Weights of a small spectrogram enhancement model: soap at rate 0.0043.
Rows from block 13, named by matrix and row number. Rows with one number belong to one attention dimension. Each number is 128 + 32 x the weight over its row's rms, rounded and kept within 0 to 255. All counts start at 0. Numbers have three digits each. After the name is the row's rms in percent of the matrix's.
# v: attention query, key and value (stacked) (model.decb.0.3.attn.qkv.weight, 576x192, the v third), inputs 0-95
# proj: attention output (model.decb.0.3.attn.proj.weight, 192x192, transposed), outputs 0-95
v.55 115:107140152125115138095105210120170166095174136109179131168067121150155094173105120164198131109157161142064191190130179162152123087076161117147118150096189164121193095094126142094156166139132113136108135144116147120070143178152169080121089153136175143093138075151113110145093124080113142071
proj.55 067:167141096157114088205151151076129150162139134140146166113168139107153214134133135178139127161132109137114115117133138137141177094159122106110113115068189165101136103096171144139184145144117080160133124091127127200096133131144039109109154133099110072103149162082173124074101125143143157146
v.56 118:107129178097100098185163143073181145135134127099165105118138220100136139075093158105133094205165183153135152117057126135087122168144147139133079088094140100123109148176123155112106125145121084096149160123133143172140126145166124096077111065094137131137158157096128113077090172118111153141
proj.56 093:107119113077168127085106097131134131125113109101123148157084106153142098160116069177160179171149101136171128228118122085130101056175122177107173182159158100103143109168122095112132146082122110138129133158145157160240159130105096159123179139074137160110141090176097160140164170103149168158
v.57 095:128159186171170121093104158128124128103138183125149101076108196099117145141145155133205133158070155181157114109140159160094112125098146154114147155080151154089103135157098103150097144128069060125121142146117115075126122186089106109113142141143139064110140074168146138122136101086090154151
proj.57 105:183089153102146141148156184167171151139100089085157109115115137159187126127142106098128154124139178124105149159130162166148149092147117111118129168092120144116120139099132180151132113056149150085066181088158092106124120129111136104159154197136171221145160152117158112192139157141095113097
v.58 083:126129145106117140091168144115128082149123221168132182108114134082153116128072155153113109062191115077134144132111109126170054136143151103117123140162127158108196059120161127091155069156147172091147090127081107192168100166112140126100123199139133148087083174065094141163152075133177147114
proj.58 099:076173084137151171136135114135153134132159087131140118115172119100111202108112105115132115163142107180151106134129135172099117110137141126112151122101202102100129141139180132065136155170149111095182102100130125160080181084125078116154158106152108062092109103096194138145123112122148116142
v.59 083:120136126160175059179073113194120105113163177122122091117109172190107075137142180131201217157107188098123100089192126112130132132082155086088118155142119099136117157093099063174126160091111104113094117172143104117109137104093118156147119132098163120130104102180069120089133087097143139137
proj.59 094:175056122122065184113080186124153149111097145132189130146120097142209114171082136168110149151110159137109152130146158112107124130091136141116133099101107150126123129146102168164084083140109119114055153108087106088096096116162139092106154154138174166135140136065108116147083129141079090135
v.60 079:098078084128118184105172116183103086085084142099104118158102200153074153088135172165165069174101093103099135098185130134100127151167124132155128205110085127192132092100099117125123094146173090097135165095159091093176114121197096147101072119098141165097145165140045101125118117117123127158
proj.60 095:112178070151126093064115122181153112130154088138152126074116109144107092132126120090127186118165093148115146173114126181072147157153172093141176100155107162144192151161048110124149131099114170119139158109128161121135166116120149113199143183142108137098119074067175085154183080119118149091
v.61 093:158089087109117146114137114180142151117124130066114125191121098150113086123146146201136136081164131129103151160125105076114137152168148070185158188101095144177129072115110111089129157164175128133128108141138103142145168100132143177131095168101173145092120122088072126123132131084146083137
proj.61 101:091184107179088152130119102116145119109175122191158153117126133087091109120167118094157156167158065139089132118131079124105133062129206085124130055133149157103134135180092156091178156152091117128119127143101165126094132156127140148132097139136092075107095110085182093118105096079145132163
v.62 094:105175113097189166128195105177100172147120056059139164133087126087141150107098123125161142042125127075087163088178115085114111132164130099126088154104091151193126065111126141123184190125163144169120166089179115116122125108082113097094104109087139209081094140208106179110123137097126162114
proj.62 089:159139147192091074121119121115115110148154114133148124104121128136066112123121172087109105140142099096085181090167127175107143136076150106127085125091071151200141208109093165092162132124110151143095116155100113141075150125184170132109126160156150140137148135139149120153184082132145128123
v.63 119:109159119136161166111162124108129185150138120104183148171144100121084115151169095100123087198110070115134132096138150144175180116151125127118089147088143120172131176163118151088091113089124148181172105149104080106064133148135163142154091163121105089162107124121152116140183128128092112126
proj.63 094:146055100149138078157098164128102123096121089170132137145132099101172172167121116124182105108153148147104096130100142116147109117118155141129150105131103227174144109157107081087105195143135149106132113116140088076055143103106062113105148131125106084129123175106126115138098131079166172069
v.64 115:154118117127083141176109095125074199124075058142080130126144178145115108108131087115134122103121123173144125117145118130159132160133162150143143114204131119150091066157117062105073157116140140156146140119145072127127112079196139166176157071091108066133127104113115092113138202144077131149
proj.64 107:093093116125112152156134124145157152102109211133165119179099141114116154154121108050175174135108183101127101135157105135140119086095171115091086111122112176119130119074102167124125175112095136100111109128141149128103085178076099129098065089135140197114113121179114141098143174124088170185
v.65 103:163091146136127136132036123079119113116114129142093116130124168128134099168094166124130112166131159137129115153177098057150111135122103114072104128156094155114116207126073108138170066188126109089134148123160138115212117176095129096191160155128096083124152155070149099149127161103186167129
proj.65 115:101106131087130101187157144093175086133147113135139121089097130136196145107035134087146110105106146167114206140144144134172148076122121140136099157118130154140168127144069139046165174110123083104034108150090106108159126149098078126124143097121128135148093110143141126139153091114076082183
v.66 104:112071115115174159075178196149143064105117128053100145102127107169155131139187111061100151141138138100127144108178119099107161134171167163143137172088087085096129075135115128145104141119136079140131141058133117131147158118084105062109124156160108121106113181112152109140131212127154083120
proj.66 125:093110138148091178093155146136125133040073153109125131145155099054100145165110137135172129082142116119127110076129097054101099117133141084103150097096144087120118094072077150065106162129149173151125127101153106117052112154183140093182076122183161144124130086103146127133148105114161141129
v.67 133:138108143140098133125089097138149119159113148173113140088146146153163081126095073166189156127070108128133091142129146118187163142145156134094137139151158164130102113135115107147110107107155116148024047176189129086172106078047110141160163136180043088128094188159164120121198144162109154137
proj.67 103:104143127117171104091137113138122139122171111140160075155119153081124102111133161101121105131119139166103119079125095119128106105106125066132118100142162043132122137080113124000167156107119118080147105084142165148090149156136102102127152103143211123068126097079126128105117096152126132046
v.68 082:163158069108117196198114104137181131147087154098142120156159048101125160110121131109110128111125101196125113161131116127177137121179159125122076109169135115180151106133142116105070101099188151117132107093163133124159140086126150136107154163179076157072140168093119095155139179147106165150
proj.68 107:090114101139133078193130128145107104088170143122105116177080128109087146109117154121176126162138134128084108068123117142111111138149153175128078083139141145098096142116128124228111137089054102214156109159102138149095079180081117123099109097126118171141068060172098132071098142088108168121
v.69 145:159138106111150151157124130122126141079071102117144152017170061162062138128120111120131170130081146131154104108160117102129136133186148177168144126132097116099184115139076128138078121146136150156082175098125163137135172101063113126129147151157188117174135108124089117138108237128166105141
proj.69 090:101072107177074192140145169099168083120144142088094149169145117108165111136132142122099138125188163090115118116106071107072133123116127033087121111129136117101107118087074135061141128123160066161123137130125107109058093126152104112150097073119086159072105114110143136051168072074126104104
v.70 115:100073096232104136133118171118133172113097126064109078154117164156147160105138106166162141164171154108112099113148169135144153116096097178172160162125159117125118131142084173142140166134153095123089193132179125102107147094108144157193080072135119088146084132139152164108108172098106082107
proj.70 119:147132151163145137124159111200136118048097155154143149155150088108133180129099142051137145142148157164165136113099129077188097091085125059104125097113171069138126099109123164000130157113106135081114114150130105145140149167146111070140123133140144161115129090057156163114154144163138166187
v.71 101:125107082083092101186088105116165156094150029099114147081120104128188093145104125155131126173087139104095149144115105113087181127133119163156146062126184138189087131126094137104128123132137149181160158108102136184078129065095144141151091129140097183160075167188136158154139174153138135116
proj.71 115:114147096185115172120088106146102098165112131191096142200049156132102159139156093151156175095091128149118085097131109107143100163082142140127115098122113091099125102076115140203096146150133078113138149128116122174129121126122166092101116134171197081053175138119125148102145087073117227091
v.72 100:133136135117152182099168124116120086104146147083148174105082117175139168097109164103100160148190128113106129030156097064158164145134120098115109138078115100056172112169089179119144085112148165070134072160109183136200116111115121053084119139149158124112142133146132105142093145140129149137
proj.72 107:067144125120129132081138159071117095126136090110156117174145113186137107122117099162121135098114088099131158093125153117057174186111115145101131127125167073135132160136076143222104099161173083131184083171153102118117094101148123071154190114126077146164116084173193116129118080098165125162
v.73 107:127150166108143143083166124148123099129141098120149156143118170115101123173123181103128068085124069093093121107109109132154132125137167121097149117198126110133123113127114188120094092073169131128186118094101101151037116124179095154172125152123057158183082140163098104210172085167110096130
proj.73 119:115099106094146171140098136145104171168160132135121108148112162159091107176173080162161091130124105155153120140144130153138127114134140120120097102088078167158142085114074108131116112196127164094165158145126132074180112135128118219127148158219117044133160132133140098150078129131056141042
v.74 132:168151156140115157168127186100163130084140159090103091120105106098108101097154111112073139144126131163093173157135107134118135143164116152095070162132121113103127135188087108110160189169087093178149114166092116128160158156130168132118133125171164066087141107120094098122146167140081076162
proj.74 070:138124096138139085139112144106120055107123140175137120091116136133115122158133121094152090115157152130144086139122159141119121122177101174178135133106107153113104135096087168199115150096115130124087142107113110136135139149122132149106063153138106160145089124206114146154132100029131052097
v.75 147:099099119184115108136084155099137129124057148108169109165146119094137078145140166112144138128118165074100122108175149166108155102180153127132126145169166120174086118066114204163077149090124099108177140127158106118134144114107086168183147095098123163177129133145067164149159069143204172073
proj.75 071:136137120118113147151138120162152144108091136125096150125138117094158177118155105142135157124142104172101164158123089082157114099135147084103116102128126153100142119141157101000116135122161160161059117122121128081103130095103139168156147088157165082150141154041126137122122148173128136133
v.76 136:078090134180170191155175171167101132119103150096077132118073193157143066088099191135126078118121143103148108071081113124116163141119154085121163148159112178118198060122152147115116132188136124126171101081189143124181062127078115108123076131081148119099157183120136129156145139137119163134
proj.76 089:123090108105160156075135141121118129083133158131120137146121129150121141153113150112159140148118060071133113045132154127117128105098129165179166103114163116177175138182096178169107155146171059095109112135148068086154102144136117150126146144185147115156105112114174050148162086137071128077
v.77 093:095105091116173101171115159141133133132109126093120135135118119054168155037089092150094108164176126073072058158113135105102103132072098182134100110134082106135119178148147204125198159152164093107084137144138083161141160172104130125182126129127102194099176172163146160137105135116146106106
proj.77 103:151156147135144124161140103101105100184137063142078119092071123122185185113175126166164088133166099177135169139092206111172102121157076147148089097115141113083170179147183113081105130090157143130071142142136084153160122120092105146164148127126111133146114148101132129155140117152133119211
v.78 105:119105180100068137105144199081198061114123158141090113128192113131160185109121122134086168093077124132114109132076097117120143115115093168162141116153141057165165177131104118124105086122140137078158162140073093155138153135094135119113128160144106156155119109120167104185089136166192089149
proj.78 106:085134111153115097206150125153123175143180093110088119148155124077070122128122140137132084167190091191119152113146147136129090129199065123113098133166128129119109089114153108144163141113119176166159100146133136176164089171135131183154115157149119038112100086114073147127099136074155130033
v.79 117:143190115176162154111047125187109120139121121156130130083068150117178078165151134126182200138134158098080159166204104151105159125133093082082137166144150150131155122116160131134173162107111093080134153197113109106161115087133144143129134128080156128145097130159137147109125131098109192125
proj.79 109:202117109137161131068112114120125065078064100128135116084112144138171149099151121153136103091106130118085109149096119180127153191087170168195138140107101140148163140140165127120103090071156121108071115125147130141070124162141093089093122139118108141136124175109160075170120115124140116118
v.80 123:143107104104123134108075118148126101069105071111079123172118124137099140150172153114147140132126112142186134158204091121154098127123094123125117127172139163168126131083151152140173051158138097115156151065130175131071131034152138156143072171144156186164086161138148127095114136166100120121
proj.80 130:092088108134150151086105140134127076118105128168150163143096162150082093123120069127083111097061172102136122095131078126072161190096159168121141170129108121134116098133107090162131144176122116049104137100089101136111157106064143144121080091085159060061145118107112088127156128091139152071
v.81 079:118165147137124121131077075078160095100139090182121179120063111113121122153166118099156077176092108180181128171094122121118154110127138108100121082143068146144150136117144133130115170129115167132154139151112098147138127162117107161133109193201153127117125135181144166080103132151128173139
proj.81 108:176106127125136106100166147143110107115162130090127134058131159099102124107094134135073124128114149141115110170123121149116131144110120125162152115148148110160144103086149126103125119104123124063107068099113133191142202109167101138131125155079153157120159161121097125093132096145123116079
v.82 133:152105110155136084139143094072154080077106136103126132095151130133104159139163187108070176133086150153091099127135132123140101115139093116115079162145141159092115183144094130195122126114152151169102092192112121117103148170110128096174145149129107105138122149095096102139161101145111121179
proj.82 093:136104107146161112154121155143142110146160102137135086132146109120156114114114123092091084143132168177183141132118134138132151122181096087081112107130137126127101137115072128000152124132147120132118172074132120102159126135130106155164115142114092097130137129109164130126112088131183040022
v.83 106:128115097170141148101157109150110097197099120126128143090106083149117136106109097159126197165105127104134098073091098160129150147134124096156138086114108107149152115117153107116105090096099192093129166128108162210177134166176127127113092091135128156096114140023184168148097182155112151133
proj.83 102:100122158151122154080134130099152133147149089137186104197131158184146100108120179144064137161150177127111127046124127166116072112091129100101123158162149083127137109077159161132149119069190111086163157092202097160095102153115129121101144131159152180058132112142129109103198122115124151104
v.84 110:146137136148120081126089159057129140138125113201144160148160132102169126134158121044087087128114100101164124145099144114182154125123163124121147140164083143135132129140118154122139156153127097131184037091097088130158094152154140164154163176137137114128124118072108091150156102202139125119
proj.84 118:092110073108118075145151157096128170152151182100106138079107166115089112144152113109170133148110100102121126122164148145131100090213080149101142137113134167167163126157109112145156162134130134125142056136127142125182117081094135181117137140118173094166108170110092124165103130165088109043
v.85 119:111084117094117064133156132052147134194091145119071118121197110127137134096162115129121164157144190087105107052175139111135096148140167150115148076132171126115085115129112057127112174194114147147095157088113130119105102130178101064163108091099103158192171158150138079103143159085127099133
proj.85 126:087107134139115145157148108158196196114099148137113135184134148076123121154130155122124146138127177126149155130146112137139111018131147059082150172176114147151106084113148160145183191101153147106091181105165120142143120127117170152116110111143134073067098133137106144162167154130136151136
v.86 091:165146154144081140093087142173117109139154149121115138090071130139173189152134097099129121127135045161153105142080118126122103124133177190140119139101105156117149131144118173145105106143083109081153121124066120167123130143121102149159123161184173080110105117134103187149081110218123115136
proj.86 104:091154135131109129143162113113111140113135105126174095087164108114131116119050116132069106110156112149136136154160125104166045145161083113108164134131139144091176026097097144067124140106126187105135092085130116197147148091153142142151069153104199185117165119085108128118150122103142106151
v.87 114:049139108110168145080083090174084096108130046123087123108117109131156127119180102068108128154084042136093161153132196074128175115138128116090128100117122145147129085131156068128167122138091111159165065096154098122142126215166154069104116169112117141100148102148159112102140201124112121134
proj.87 118:165099135106111144046128179122146125165106185053117154112151149140090110174124172146151143121084156062128131123180097129062142089096143113100166114101111097152106179088103160138093132199117111092106100095114141092091110119143138122117129137104129181127146183165146098092166112157126113151